From a checkpoint of a small image VQ-VAE.
Training: soap at rate 0.002, 6200 steps.
Data: trained on rendered landscapes of hills, water and sky, 145000 training examples, 21.9 epochs.
Rows from block 0 of the decoder, named by matrix and row number. Each number is 500 + 40 x the weight over the matrix's rms, rounded and kept within 0 to 999. All counts start at 0. Numbers have three digits each.
# conv: 3x3 conv (decoder.mid.0.conv.weight, 128x128x3x3), inputs 45-53, a 3x3 kernel for each
conv.52:490592495464402485525528485481559522546482434527502457595387497459466445484523551507507471550483481540532484454540450590454542526477479505464529554512536484481517498499503531533468467532495495505486545453572487508497522483540449423472497484488
conv.53:475534515433525527465481468483551481525463497521494462387460542528544579500528497520500503453564526561448527522497574508553534498528440554516504539422439530545517512505483457517506485492480512442523473537453526523422458417571515527485462460500
conv.54:504561494512546479529607495498506529467522514517480473552491514532494524524388590498578516351544522494558490501516523513487514531428524482520505497521507486513492553488476441469494496502537482459503473542520489482493534522535522525473550436485
conv.55:510553578518574538482574493429481530484491542514511523408656405481563479437481505467571466564501569539442452566502527501538475503523493475484488493465534504486495473538491478444483501502555521493474540486471490402521472596502458586457517563512
conv.56:447517460465400539484481520522504487494518471469496483493471592560508525508568530548477534553577456491511508532456571551497542540511525526504481501491519457489521456523439492529466501553495476533522465426560470585508575485516480502527499470543
conv.57:545455515543441496568526478489536471520531482512398521554535568375470411455464455486538475504446574540450528507531523540437515546473487464597506509443542465518483529478529498514508464503486472515479495477527436538518527445528480395504592478536
conv.58:534521502453526520501502552555442532495441598521440432536628513527468440491390508566475529471433548526494554551502442493511421506486454522550483490494485538493514491536493473515492544515477489477519442661516513487525461573394528544502446537467
conv.59:457532516452498540480447512527451519501540522485460462502526488536615411474526449504469510487561486532508537531520508503429530565448452530477568503418525551488483518504503484471545530493443510463466524505487461507473544533493426595434516512495
conv.60:507483585438697550500414534483531497451508561474517556457594487491472428525485426540526533489461512452499519492540478447544472530592470526438549610483453470511475485513513474480507529536472421467525502622479494515484505532525411521447541559491
conv.61:500470471638443482440497484492532514571433460498493506523467507481386503516472505485520497582521510491507530512522518511547575534429493496479492539526519495473487491521469508551442464503507517542584596489443441482419590589514506396540601469420
conv.62:502488458487720510476484526501520482579484497511509420497453505443566538499449506468460469593565511469496513512552505453423499534553532480522495485514481534510500516473515446569532469487530553464471565480485509468492498543481535625571571502549
conv.63:451411473451459496409546533548472503431456483508492518554367506554587570507484506451460495540530499517483548553575396487526488498504476524586453478424543453492550547484534509515552475496453487531534478442521437562512511600443589464483561500484
conv.64:491466518430282501489521496516542491433478532475473532519508450463513434479493527456439542477494509459489491473479461497510538526418508561432528488534510447571483530471513560457528507510505512563513489430479543509485493513456477505480469535447
conv.65:495481418478433479423445439557512480479511456482531522560491394550619372566346590535519508503477497459498475548437492485513518465493454515433475447511549519535480499557443500470526532486493474482445541561515528489520494381441535470554514530517
conv.66:519490473514526555507422547550493510475523503534491515503468480439564525534482478431566461563515494448471474476434475498517576544430537534526507486490496486436527507514494537514502523464486567478518580446480492467488520515401530541542523453470
conv.67:521493542537579535566414512485487525528570457463480525528517475486500496507571428552501490509479501496452538430496502481463486434557485508511521470476527479514532519493479489491488496512547503502521466545455476493486419444470439438539477446506
conv.68:483576444504298694528433516551535512542433456533483484512363482564479540506497529519492482419561527464515442515518544409489420508491474473489513459468560484473511527445431507553519566470509533482477501416587471525440413553492497365532451489556
conv.69:519427489511678505496474495484452532514501508476484550529522532506552492504565460464500454416583533548454480481517505457479498488489534518522481434467547571441497494466478500504529480486555560492534492567451516403530486556517568524563487457550
conv.70:555500505457614433463427474508512481470509534507455513568386559502375564625371482489623394439528502459543496461516548440495534489524466494511515540473481471434480536499527494524517539473467492426484414648514500541448539569380551456579526414446
conv.71:477528460505491525442498504460571431521502488454583559559518524503467449478532483484601516475471441448473509585488545472515437512436481461490491463530509425522496497536468496490493516490489479508476483541517534504522440457481564431397436441507
conv.72:473474516516485497476502458450481489529508554499469487509560459515524458502480440466487478565492508477499526484517493481466486527478520486534526502455542536453477518480526506555474532501470513520435499504483546573530475530512495484561464549533
conv.73:485528477413530506543475462447531547528531454528436499475545515506413495529483541450524424528557513503426478501481509435476556525441551521482479502469514556479503505525527522399535485524498575429455553428576514421516520450487453662558535485541
conv.74:485511517451642538527499518541406486440509566481526534520501485459444437368533515496564420480467454538501479526492463475564469456554517469564515541427468509497518492492510490442518491533514501446492563595437514512517453376455455608604525489530
conv.75:514542473535430489496500488467467525550533513483509498565560509470498524484440481524453488506481495467495450501480507537494429492496412528510468453467538519490492447450526497562487501443551465482497576506481513562506545495513523528532477530537
conv.76:533548449429591550570516535516499464492500444529483472440504524527469544549533506527580508449487473552506497460494506516511523471513464479547499486479484520458478509517438497542510474485507413612413493603447510563439502476465398624522539510547
conv.77:462477512496426473550532518490492498525514542485496470532529516529542542474561524516508494510438511484467468505504476560526433456522460500458489502518492474491525497482486524533487495532502490548496470518493453544548517498470485535469482536424
conv.78:500413470549553503534529458551519524434510498524461528548497475539553543509497537514528491435509462572563457499531554482463532489512484503507525526398525473501478554442525436492537479458523500458451500553521557487534471458526558468470444480483
conv.79:450395538559526683424469484461469471561503464497517485531414499563472518532586563520473494436508526494515497487573526472448459454478458563453505515468478467488567508494488507487498535526473522521481554453476523532520418459505476489552490538446
conv.80:482534432485457510484501495473521452439505528517508508531474484533477507511512480522512516468485509500525511521457604490453541482485540508477452467511485498468501500509473487525493497489512499457521471528508501449582487466530504497493503560518
conv.81:454511511395609476475459526525527438492481540487512487467596494502595550443502455521552499482463485514443514504540392484504545501460503463485553514466572446486476489538485503482500519496472460526513446495534436421521404541515483510496529462490
conv.82:537623577478513408480482554470557504501566524462472477495428539592502631509606492477541523430538519478506489476462542417517441443577459465522511521429505529504525438554515488461485518522494489510499482548501458539444460399484492500550468555468
conv.83:488450517617473495564442507491496449496567471499514480502636496500487534480517512455516493558440450534475540473531468498435463439539523522450455509450514523490470529502525477532446491482499467553487531514512458539424449522468542513523447522532
conv.84:480445580533347519524512518487512459530491560495453546489482491516585509465519499544469515573484517452480543509502463517570519459469453474516488484452521491529516535486470535503494500472544539439571605476555458499447500499529400474502472455526
conv.85:540438516512558478544456449482498521539487473508489503467611506563493507492394503477568493480546494470510528487465529535498495495469464462509559482523494526514492462494508509493518509471525467476443510487464541511558494443459485449599468480512
conv.86:515410519474571486520463517469501518531484498501501478439492496526384541509585551505521519497498492455530531425516462482583496469442533453545521524466534479483472535475523534438495533566463552527485453637488495516485454528513423597452520526518
conv.87:498493485415377460476485525497497466499531505462547485458492534479487475466501509487412547596473454530524492449469476540545491490546519520435514512470491500502532493473505533502439535447513524513493499468562519518528510486519546434421533520530
conv.88:559580459536372517503551491525531514516451508523508493417479528507566541527489543541578445449545485485496458496471431559481520477465501474464504529437510496478532485514524493482482486537501456554519519420510509456554475418459531505531488476492
conv.89:510495456509489535588513587491554520489469517513489467472511461487464525562422475530498484468432493545592479486570449461582499459525513449493566513475525490472469487481519498507552493550441528483533453462550439470552533561545522580456512380428
conv.90:473487416531473466493442481492514477552440478474504498485565518508521586483445446440457563564432548514463514501502546526594468505489471485471476506474547495562460534481482535560533479480504517462521441520414515409520501474434597497437512471506
conv.91:537500462549536565570477489514521460559526440493515468567506483490383508467462491481551530485427433539554511568483525471428451511506495496517532467471495495501523474476505519496547503534449466531416458464470460606510509478423595534564475538436
conv.92:512486534420436561482562464497522494463523490515499495572445503451582480486435503526454507563575531470516478498503481453479503545516497487485485524481508512475516529542471463499528509485451480574435481404534545526591518524513518497507509465421
conv.93:489502496533531517508454499534478492453519512536484468483427489471589573485518523505455452516537532538493449503515475494485534468491525563425471467613516467461527484527495529479498530478467488499538506492475475478512531530527525388476472516453
conv.94:573499487522417412465531529452427578519517535508509464432575592422597381454545532513510460530549508539529480442418560601468541503468505471461460508533492528480499438535507519483568461499511502502495537491473564432504488450529557490392421521436
conv.95:515510512438484551522503468477558422542483527506499477509538461565518470467497495477515543533552512519473499481493475559529524499525442540453555491491486506506476575487440526479483494509506499545483541480510475534443486505456523522575490463545
conv.96:422439436565614516474465527524464479469477530503462496543479459597565510483455481541484351569542508466475512481540447510582556530403482479563474405554578500516475540477478481489571458500544496498536524514442523426504495497494558459515518493512
conv.97:452450410461483449474539507535493514532507420537488467481466547514485498503605523460419482466488517512566518420515499498495557483553507499508463557521414545450537508484496492513524519479484548540510443390496515529543475542474504475526521507473
conv.98:426514524524366415533541493512484512485480486503503517556479438475454501513527509505542475486495488510528481493471547508487530504514526475575463474545475508508486501486520507500507478505511474484510466466507505529521499510452450506523465532551
conv.99:500531475506629494481476496473472436542573533494510453509338485480496501449484458530553468470512431522451496492445548510504479493532494506513513501484474497483496454502492551506525490510500439413564511466499526525542603462457447529587606388504
conv.100:531426505514492427465517538492476474478616452516502492510440446476376544513605469496546525457374493498508514506498487469542501490577453534473484512473550510454473500527530502513456523512486474446518520565475474539506497499486451377473489582512
conv.101:441538547508557442532512492481480429475584472547528520509480506516511518441602502494431452415535515482546505407517578482530520477582550471457480529541486475485525443545470507476511505515464576476473534446547520497573370506559375607481457540504
conv.102:421509446537552504466547507458527537505516536489502511555522500436441561489488487502473574530458545459465517542520527484435442489504494512493493489438508476530506514495510548551498473474477573541492540450508470527530514505527558514587519546511
conv.103:488579516388525538503555569514498494565490425495519523474482524477415561559587498478486548535516423509482485488413495547513527484501479512487494490519472473485465504491446501506459511551471522539496507448539500455496560469550465543487459541437
conv.104:519549486497521545513521474455496454459584491495516548467465542500499535503511531481526490498492536519481483515514540552466458509474533557498442460517530474556579531517491469506523491506483498463510539446536487536501504409526487470514603471483
conv.105:456439513552419568462531464516432531473479504496499488445509426475491503496454484518478520550450541513505518545521480528508478481484495480536520505464470550469525542467551512491468465509484532589471498509459476524478471505481426537454476461428
conv.106:440515502511479590508468509488537463557528479477504525496522496556525496510521528505546462530437494563424497541453507467579451509625497513531502537519544493490474492487503487444438549493521420476509482555599462526436484394430529470546464495504
conv.107:502493540469551535515484538543447517489495549471540482513481548615511579468422512488495499483497485513460513517513482493507540502509492513502476512520499453545493516437534503498510482522520512574483459518462511499504498587429449487495512481550
conv.108:542578516476504450510525519518499475492506540510515501564454446543481433472513521425549506485507529528442502494466523511492506529546506481459529544552522480499502496493466503494489497507520523565537525551510484532463420505473477518523493464466
conv.109:515473443529622509546496467537514497461562477498503481474573485491480512502485507483473509493531481497500542542495539496493491499462528504569483474537438499532498493488479467481527518491531461560536448615456488417467542477484558546568536468488
conv.110:523499454501581550490479457495399510533490530530470498488439476436478454446504428430576443567435525496508487509493432548533483538526464441540492535450479488486485495478518514510461528499510591540517500502442477515456466542495517597520495490505
conv.111:511484476487620525560479496486502533508521487530480467474433540470542500540521500459519491513489520504498480492495530546498463512500471470537450514451498444580474496477544495490503501486537473523470551513556460443492490527519516552480490386533
conv.112:487476588568410592484431548554478504496479489492530448510453627531517464430502488562497479377513510507487468497486499539545488470484477533545463524498472472506483456505524495505553516524487499519538514475478464515526531484444580443495465456526
conv.113:519538477469434490500470437521566487515485506517480451535501516493515481529431505532451504509489500475540490551453524482527493469464519473515512495444491495475499478540471469487534511534495533450427533375513492493480502562433464495495517522473
conv.114:470517544479429441504529433530507477530497509518498454415515520472415504431481575473500512505488507504541471467506485512577528485481476508442518514465520498520491490483524555430533482520482516563489516479450491448536449524525417467501511419435
conv.115:464469494482484512460421442477564487492509511500554445436461537448490506494541534567486500554460506477515519479514477485572536430489534506508492537520510521525505511515508521473510502521493491503526513458528488491517537432561442517513413478532
conv.116:481470467483418549529466508486494507457476558513487506472562566554442519388558438598489460553423558447468488509514466553566514504496434537509537464505554496479526463560504487432491540563489451503502501518507481599480479449573482496394411554478
conv.117:469462452505504474530481488530480506502507478505494538499503560501540447477486478560488483519498489513518492538503539448533509521480507499545496433474526537524494471517506510454558446491527497506516523471564469462500493423425520597539526427466
conv.118:451558478550393440574512524507571508538448452467487504593434544485558462424441489463454513523574422538512493494486538541445595482525509434551547508492485584512533456504501575499509472495487503456574532359502496547453557543534526486457396471484
conv.119:503439519554696632580412499457482547509514541534489471507559499488515480553543527538498502460468383498491540451534492446527431484542510519490448473461481452548497488559464474572451533500479511598483440589494511517496404557534563514460468538572
conv.120:471535535484618476488517515482493491608431501502452506541583456438489514534521482417412533558566602531479534536500492554476546530484513447518520472514542522530485509486525563495505476506559581434484547438447557479486559594507434569483512483435
conv.121:536508447510457537473502489458539501493482477504507509424510469519528525497529523522503447503494468480477497526594523495502506456537469500449581543490495519497515435529470492518428488506516468551550575461519422465468519534513562521496467490493
conv.122:522430466553466493481436524534533460582454477495452443450574517483594427455458491524490489547445532498470555498496547533542456472524459594490498456507493514495486491487540509521497504511493473505528549512488530486534518404557447523551410519474
conv.123:510524528480549530504510508477513552471481504520489485554450604483466581459452531499486469489511536464512516502568436462477533518434491488506507485486532531465473481471538462474557471601486548501490475531463510403517547512474441626513482487515
conv.124:521526536489660555548469540504476440465511549526518486440575440454529489511513487556448523453479516489487529536501490584454478514455505449503460489523516517562517505517479477448528482499458463477467539455516520543507515514517481498489523482439
conv.125:621607532432594494518503611529504473492488529498481520537490525478563520420574487508439561506505569469470524443499494546484532447533503419572409555526517544542422521475548524475517447548472493440506533533495428527448468437482531575472497522471
conv.126:487586436519503607551482492518496514490412461504492557440571575556615554464434450527511457444669424487502490509474482532509486501494448495522486508554488472506498491539505533433532469451516429587508453499472551462503531462461594614428527488504
conv.127:462413527507553490485464466500510530512526494524464455513486503611438553544520518506493441462573515476463517471486517535491533487505479514497476515466474510508499487473520488557514515509492519527500495442508478491562485558466471477460498521436